config.toml
blocks_per_level = 2
dropout = 0.1
beta1 = 0.9
epochs = 49.8
Rows from block 4 of a small spectrogram enhancement model, named by matrix and row number. Rows with one number belong to one channel. Each number is 128 + 24 x the weight over its row's rms, rounded and kept within 0 to 255. All counts start at 0. After the name is the row's rms in percent of the matrix's.
After each channel's rows are labels from the 100 clips, of 14848, where the channel reaches its highest value: "responds to" is what is common among them. Only what is clearly more common there than usual is listed. The data: simulated sounds of rotating machines with and without faults. In brackets: how many of the 100, against the usual share in percent.
# convs1: first pointwise conv (model.mid.0.convs.1.weight, 256x256x1x1), inputs 128-255
# convs3: second pointwise conv (model.mid.0.convs.3.weight, 256x256x1x1, transposed), outputs 128-255

convs1.123 108 [129  90 114 108 156  97 146 138  88 135 136 167 107 139  95 128 113 116 160 110 123 175 167 142 108 114 158 140  96  83 136 126 118 169 121 132 183 150  77 135 101 132 146 139 130 124 110 129 166 139 158 150 112 154 156 127 120 121 149 114 141 160  68 119 127  80 126 117  82 134 143 152  99 152 126 109 123 169 130 139  67 107 110 164  85 149 123 165 135 177 130 169 140 116 141 171  94 162 115 112 154 162 126  96  81 139 116 126 119  68 181 139 114 116 101 112 117 125 120 126 148 129 127 135 111 146 123 109]
convs3.123 102 [142 102 129 128 143 141 131 144 131 126 137 126 158 102  66 133 118 130 138 113 126  79  94 126 147  81 120 126 123 122 144 132 140 122  67 138 146 116 121 141 111 157 111  91 193 137 133 135 121 142 138 133  99  86 113  80  80 128 119 189  83 112 105 148 132 143 175 136 129 126 162  94 128 115 156 121 166 135  93 116 166 147 140 124 124 154 123 179 112 130 130 148 105 167 171 157 125 116 167 121 147 125 162  92 105 109 117 103 136 118 140 160 119 154 121 129 110  82 136 104 148 130 111 138 126 100 144 148]
responds to: state: faulty (91 vs 54.7); rattle (55 vs 13.8); fan (50 vs 12.5); air leak (34 vs 13.8)

convs1.2 075 [145 124 137 163 114 147 144 163 139 121  91 144 133 173  74 122 133 144 144 139 211 119 107 134 131 152 140 128 138 157 137 132 124  56 114 124 110 137 192 206  57 173 134 116 105 117 115 116 208 114 166 125 157 132 147 150 123 133 122 124 113 167 131 158 168 127 146 118 119 141 142 120 143 107 114 134 114 130 149 151 132 110 137 115 161 119 124 122 117 161 127 122 126 126 133 115  98 150 114 119  81 141 130 132 138 152 129 127 111 122 125 128 152 111 119 132 122 143 113 132 117 118 126 102 171 138 131 116]
convs3.2 031 [ 95 125 111 136 121 131 125  51 143 144 138 131 126 134 140 122 114  95 147 130 102 145 111  96 117 164 114 111 103 124 170  96 106 177 144  88  97  89 114 103 111 103 126 124 120 129 114 111 111 134 100 159 115 131 131 129 110 115 133 104 133 124 107  50 123 164  83 113 134 138 147 118 114 132 136 123  99 144  67 102 155 126 127  96 137 120 129 108 169 120 118 119 125 122  86 130 117 133 166 123 180 164 141 158 149 123 128 123 107 131 184 155 110 132 114 108  96 141  75 131 111 129 112 124 104 159  97 152]
responds to: conveyor (69 vs 12.4)

convs1.31 112 [109 131 111 141 102 105 135  60 145 111 125 151  91 146 127 116  95 132 129 118 149 142 157 119 136 121 127 118 131 123 134 121 153 140 134  88 135 135 115  77 138 144 131 130 169  85 135 100 146 163 104 129  67 140 121  99  97 146 122 102  90  91 156 152 111 125 142 111 144  93 160 111  96 135 102 101 142 155  60 106 116 126 104 155 118  72 120 120 147 114 157 123 138  99 120 121 139 132 158 160 101 121 103  84 149 114 103 152 124 127  67 123 134 205 163 164 127 130 171 148  97 125 155 121 123  90  95 130]
convs3.31 134 [131 136 133 164 158 129 138 154 117 111 148 143 132 144 155 140 166 152 102 105 141 145 103 133 149 160 133 127 138 135 131 158 161 118 154 142 152 108 143 129 100 158  99 136 196 131 142 130 130 132 160 163 117  96 165 118 123 155  95 164 125  96 101 212 122 126 121 135  99 119 123  90 135 123 112 113 130  98 146 137 120 163 124 124 119 112 127 113  92 124 103 133 111 125 145 121 138 129 126 140 136 148 100  81 149 110 131 103 168 113 162 131 129 177 139 133 118 184 146 135 163 136 163 158 142 139 170 152]
responds to: state: faulty (84 vs 54.7); rattle (55 vs 13.8)

convs1.211 101 [125 134 103 187 115 142 128 122 146 130 129 135 133  75 104 197 163 104 151 154  20 106 121 136 138 108 110 135 131 120 120  91 135 130  64 120 109 122 139 142  75 120 134  96 140 103 123 123  94 113 145 110 133 137 126 116 119 138 136 137 101 123  96 147 154 133  94 139 105 170 149 127 147 112 109 126 138 115 156 148 136 134 152 141 172  81 123 164 139 138 137 120 145 124 138 108 142 124 174 138 194 161 140 147 149 136 127  98 120 127 209 108 140 125 129 142 106 114 132 178 155 139 129 116 124 112 151 143]
convs3.211 108 [114 157 104 199 126 121 151 100 111  98 133 131 139 128 149 164 138  70 131 169 125 118 109 151 113 161 149 125 134 147 127 158 137 165 109 102 120 100 170 121 117 129 176 138 126 112 121 136 109 178 196 123 122  96  96 111 113 103 101 188 109 104 107  49 185 152 135 130 141  95 158 130 118 131  87 131 134 120 116  68 113 100 147 146 174 154 135 148  79 131 129 179 115 145 133 147 116 130 121 141 105 154 141 107 118 120 144 129 144 109 146 116 108  99 145 110 127  87 111 141 120  97 100 159 116 131 162 171]
responds to: conveyor (75 vs 12.4); speed: slow (73 vs 33.3); bearing knock (38 vs 13.4)

convs1.136 077 [103 121  90 158 122 134 169 118 128  99 119 154  82 133 184 145 113 155 139 145 143 104  72 120 116 141 150 165 118 126 102 142 122  95 110  95 140 138 148 146 181 168 104 153 110 110 146 127 133  99 167 146 159 118  59 142 103 124 128 134 112 110 131 137 136 133 128 134 127  78 122 141 129  84  93 119 120 165  88 140 142 138 143 126 141 132 110 161 122 102 117 118 155  98 100 109 169 128 156  98 135 140 142 149 135 129  97 148  89 157 102 137 136 113 146 144 124 105  79 133 178 147 111  93 137  95 145 105]
convs3.136 060 [119 143 115 146 129 132 141 169 169  76 120 148 103 116 202 119 133 122 163 106  97 158 124 116 128 113 131 145 142 135 119  96 102 195 128  97 142 122 109 126 115 145 119  77 102 126 103 128 122  93 174 143 113 120 123 128 127 107 179 127 119 104 132 137 149 146  94 136 124 141  81 151 135 158 149 125 138 100 109  87 166 144 131 124 149 142 138  62 141 118 135 148 127 134 146 159 105 128 109 125 152 147 132 138 179  99 129 109 105 118 107 135 118 122 128 117 123 106 112  88 126 166 142 128 129 121  97 104]
responds to: rattle (44 vs 13.8); imbalance (37 vs 13.9); piston engine (36 vs 12.6)

convs1.104 091 [131 113 119 124 114  91 115 135 161  93 127 155 139 111 145 111 149 136 117 105  85 173 142 145 157  88 151  98 146 116  93 112 132 143 132  91 124 140 157 109  98 147 107 174 118 127 120 119 140 170 136 124 113 132 104 114 137 135 124 106 122 115 149 116 103 125 134 129 155  87 177 109 110 123 108 127 138 142  73 132 117 173  80 135 118 114 121 142 135  97 159 151 113 113 145 141 106 133 110 120 105 130 134 149 176 108 136 148 121 121 114 109 131 159 119 113 124  89 101 130 110 112 114 146 162  97 145 145]
convs3.104 057 [128 154 134 121 108 148 128 138 148 154 134 105 132 153 134 114 160 140 137 143 172 131 137 134 138 216 135 158 157 155 152 150 122 139 117 102 153  90 127 112 112 136 126 195 144 124  91 117 127 131 205 166 114  90 143  94 134  98 112 140 131 108 108 176 113 146 110 127  85 138 128 148 121  94 133 122 103 101 153 157 138 150 130 138 163 119 145 131 129 139 133 142 156 142 154 126 114 117 123 128 133  94 140 121 134 136  97 102 140 118 146 141 121 136 113 109 113 241 125 121 166 142 144 108 115 180 174 125]
responds to: state: faulty (84 vs 54.7); rattle (59 vs 13.8); piston engine (36 vs 12.6)

convs1.159 071 [144 120 154 145 124  87 100 124 171 124 101 144 173 143 108 115 146 103 128  78  97 119  83 109 129 126  95 115 132 137 106 138 128 173 132 139 135 126 107 122 118 147 110 124 121 123 153 141 140 158 169 139 104 109  98  99  89 122 123 112  99 137 134  91 113 131 145 106 146  97 149 110 137 142 141 151 139 141 115 146 113 146 135 106 117 144 122 124 145  78 118 153 155 131 141 138 142  84 106 103 142 102 165 145 121 138 130  89 134 128 185 117 116 161 108 116 123 104  96 126  84 153  80 113 109 103 129 113]
convs3.159 041 [154 134 149 133 139 128 136 125 105 111 115 134 119 118 150 144 124  94 136 114 116 118 110 127 133  93 113 124 103 118  89  66 139 154 109 139 124 167 148 125 125 154 130 101 146 133 164 136 132 123  91 118 148 171 130 169 127 145 151 127  62 141 141 115 168 150 128 118 139 118 127 127  84 137 137 140 140 152 137 128 134 107 150 144 158 151 145 164 176 128 129 149 113 134 100 144 134 135 133 139 153 127 116 138  98 117 137 159 161 144  87 135 135 171 117 140 142  16 154 139 124 131 123 134 122  99  18 142]
responds to: state: faulty (94 vs 54.7); rattle (87 vs 13.8); piston engine (36 vs 12.6)

convs1.184 092 [145 134 140 146 126 125 118 133 142 161  77 159 145 137 102 137 111 157 159 139 107 116 103  96 113 171 126 124 142 150 105 159 111 124  99 156 139 149  85 120 130 158 120 166 115 118 124 132 166 135 169 189 137 172 167 140 130 135 147 150  99 106  98 133 116  83 123 174 116 105 131 111 134 145 117 143 148 135 125 161 148 151 149 118 159 175 130 141 118 117 115 155 133 129  97 108  97 112 100 146  75 144 108  69 146 123  70 136 141  84 139  95 126 151 143 152 137 110 114 102 138 120 125 127 140 175 174 121]
convs3.184 090 [115 126 137 163 143 146 138 141 129 174 120 140 112 117 124 143 166  95 138  85 125 144 138 154 117 116 158 147  92 152 129 131 133  93 116 122 154 149  99 119 130 127 122  62 144 104 112 124 132 103 139  81 147 140 134 120 139 144 143 136 111 147 164 164 130  85 147 164  88 117  97 139 134 132 149 120 111  71 143  70 154 129 124 156 137 137  96 103 129 100 175 142 144 120 176 128 139 140 117 148  52 156 131 110 121 116 148 151 121 116  86 133 134  67 123 108 138  81 142 109 112 100 136 108 103 110 138 121]
responds to: rattle (55 vs 13.8)

convs1.9 085 [128 117 128 147 136 130 143 160 124 121 108 125 120 174 111  98 117 162 153 133 235 122 102 131  97 166 106 129 202 152 134 106 134  87 114 135 160 127 181 154  91 156 157 120 118 106 121 109 188 130 131 130 174 145 123 184 120 122 139 133  99 177 149 134 153  96 124 129 144 140 141 107 165 135 109 130 139 141 160 102 122 105 180 132 170 126 135 110 121 139 150 121 123 126 131 146 128 131 113 130 108 162 140 139 125 133  99 131 129 145  96 107 140 106 128 126 134 136 120 163 137 128 152 115 151 123 105 113]
convs3.9 063 [140 154 127  79 176 146 135 127 131 184 128 131  84 115  91 157 150 100 117 125 146 114 106 138 117 137 138 171 149 131 114 167 160  36  73 161 108 155 166 135 129 148 167 123 183 144 154 160 143 159 157 145 135 109 102 135  83 120  93 126 124 123 129 127 161  75 102 132 123 133 131 139 118 127 136 111 139 143 142 149 136 109 145 155 119 134 145 109  99 123 130 168 149 105 152 135 144 125 113 141 146 112  89  88 166  96 112 138 147 141 165 125 145 147 122 160 142 186 188 132 135 140 131 133 130 106 107 135]
responds to: conveyor (63 vs 12.4)

convs1.37 112 [139 155 131 148 154 105 120  87 162 110 131 130 114 113 138 153  67 143 131 105 164 101 129 105 132 143 128 126 125 152 116 170 121  78 124 131 112 110 183 124 101 128 116 133 129 141 106 123 161 103 139 117 134 145 170 149 125 114 160 107 111 170  93 147 192 162 133 145 124 112 170 102 154 114 130 119 144 118 153 151 147 139 119 121 126 135 128 141 181 117 133 156 151 130  86 148 149 122 120 139 150 115 148 123 106 138 122  96  97 180 151 113 116 129 187 141 130 134 157  96 135 107 155 168 143  84 150  51]
convs3.37 147 [118 158 118 124 134 150 118 121 108 117 128 151 121 117 120 127 106 104 135 217  74 124 109 126 122 112 107 125 162 115 117 124 112 156 129  92 117 108 145  94 116  82 205 126 105 112 106 111 120 140 161  96 116 148 147 135 126 122 127 134 121 112 119 119 136 121 109 153 123 131 119 163 111 141 124 131 118 106 104 129 140 130  99 111 153 117 155 107 125 156 139 128  55 116 158 127 135 116 137 122 111 172 151 134 171 139 125 124 131 121 133 152  91 105 131  80  94 162  85 114  84  92 113 123 112 120  60 117]
responds to: conveyor (66 vs 12.4); reverberation (63 vs 35); text has "room" (63 vs 35); text has "reverberant" (63 vs 35)

convs1.208 114 [130 119 114 142 147 135 109 114 120 154 147 144 145 123 110 138 139 151 160 140 153 164 106 104  97 113 138 145 128 132 125  91 117 119  81 178 107  93 174 175  67 167 132 177 128 132 131 122 134 136 150  80 130 156 169 116 156 138 142 110 151 151 121 122 123 158 118 151 130 189 164  91 124 136 114 133 139 135 157 110 140 152 101 134 141 126 133 130  89 124 138 150 105 148 112 135 146 121 198 121 140 133 127 112 127 120 119 138 134 126 116 124 110 100 135 130 109 177 139 156 184 124 121 130 149 156 123 112]
convs3.208 125 [122 123 122 187 213 149 131 102  92 137 150 166 115 164 146 154 138 127 100 105 158 138 119 138 113 124 115 103 132  89 120 114 118 106 151 112  92 110 109  95  93  89 154  94 142 102  89 109 136 117 114 117 117 157 102  99 156 168 130 104 112 129 107 152 128 101 120 101 102 127 166 160  55 130 110 116 171  99 116 176 123 153  60 113 118  91 139  89 109 136 132 136 153 152 106 114 110 141 123 130 109 126 149 103 137  67 102 132 175 118 127 153 116  89 124 101 101 113 129 121 131  88 134 114 126 105 129 112]
responds to: rattle (32 vs 13.8)

convs1.148 079 [134 127 151 137 108 126 106 118 151 146 113 135 161 155  84 114 148 107 123 104 120 151 101 127 128 128 138 145 136 120 124 136 132 158 124 134 111 134 126 114 143 171 136 103 132 117 148 148 164 168 153 191 107  94 126  96  91 134 101 109  90 144 121 150 121 136 148 170 140  99 154 106 113  86 135 152 146 119 113 174 114 113 174 105 127 152 122 110 108  85  99 119 163 117 137 150 138  86 125 122 142 130 121 175 143 134 105 107 135 115 148 112 113 146 116 123 127  85 111 152  65 157 109 104 100 136 158 120]
convs3.148 057 [139 127 159 144 147 129 132 142 112  98 142 138 134 101 143 128 130  97 125  75 116 111 103 121 112  74 103 118  90 113  96 111 130 145 123 126 163 139 135 117 131 153 154  25 132 129 120 127 136 135 121  80 141 130 119 148 161 150 140 134  36 135 130 178 135  86 142 126 118 122 115 125  42 111 132 123 107 117 119  97 100 143 118 129 125 135 126 117 123 108 105 114 104 120 129 126 121 134 141 141 111 164 144 101  92 143 137 137 144 129  89 143 135  72 135 128 143  29 136 125 154 120 127 136 141  74  85 147]
responds to: state: faulty (91 vs 54.7); rattle (71 vs 13.8); reverberation (68 vs 35); text has "room" (68 vs 35)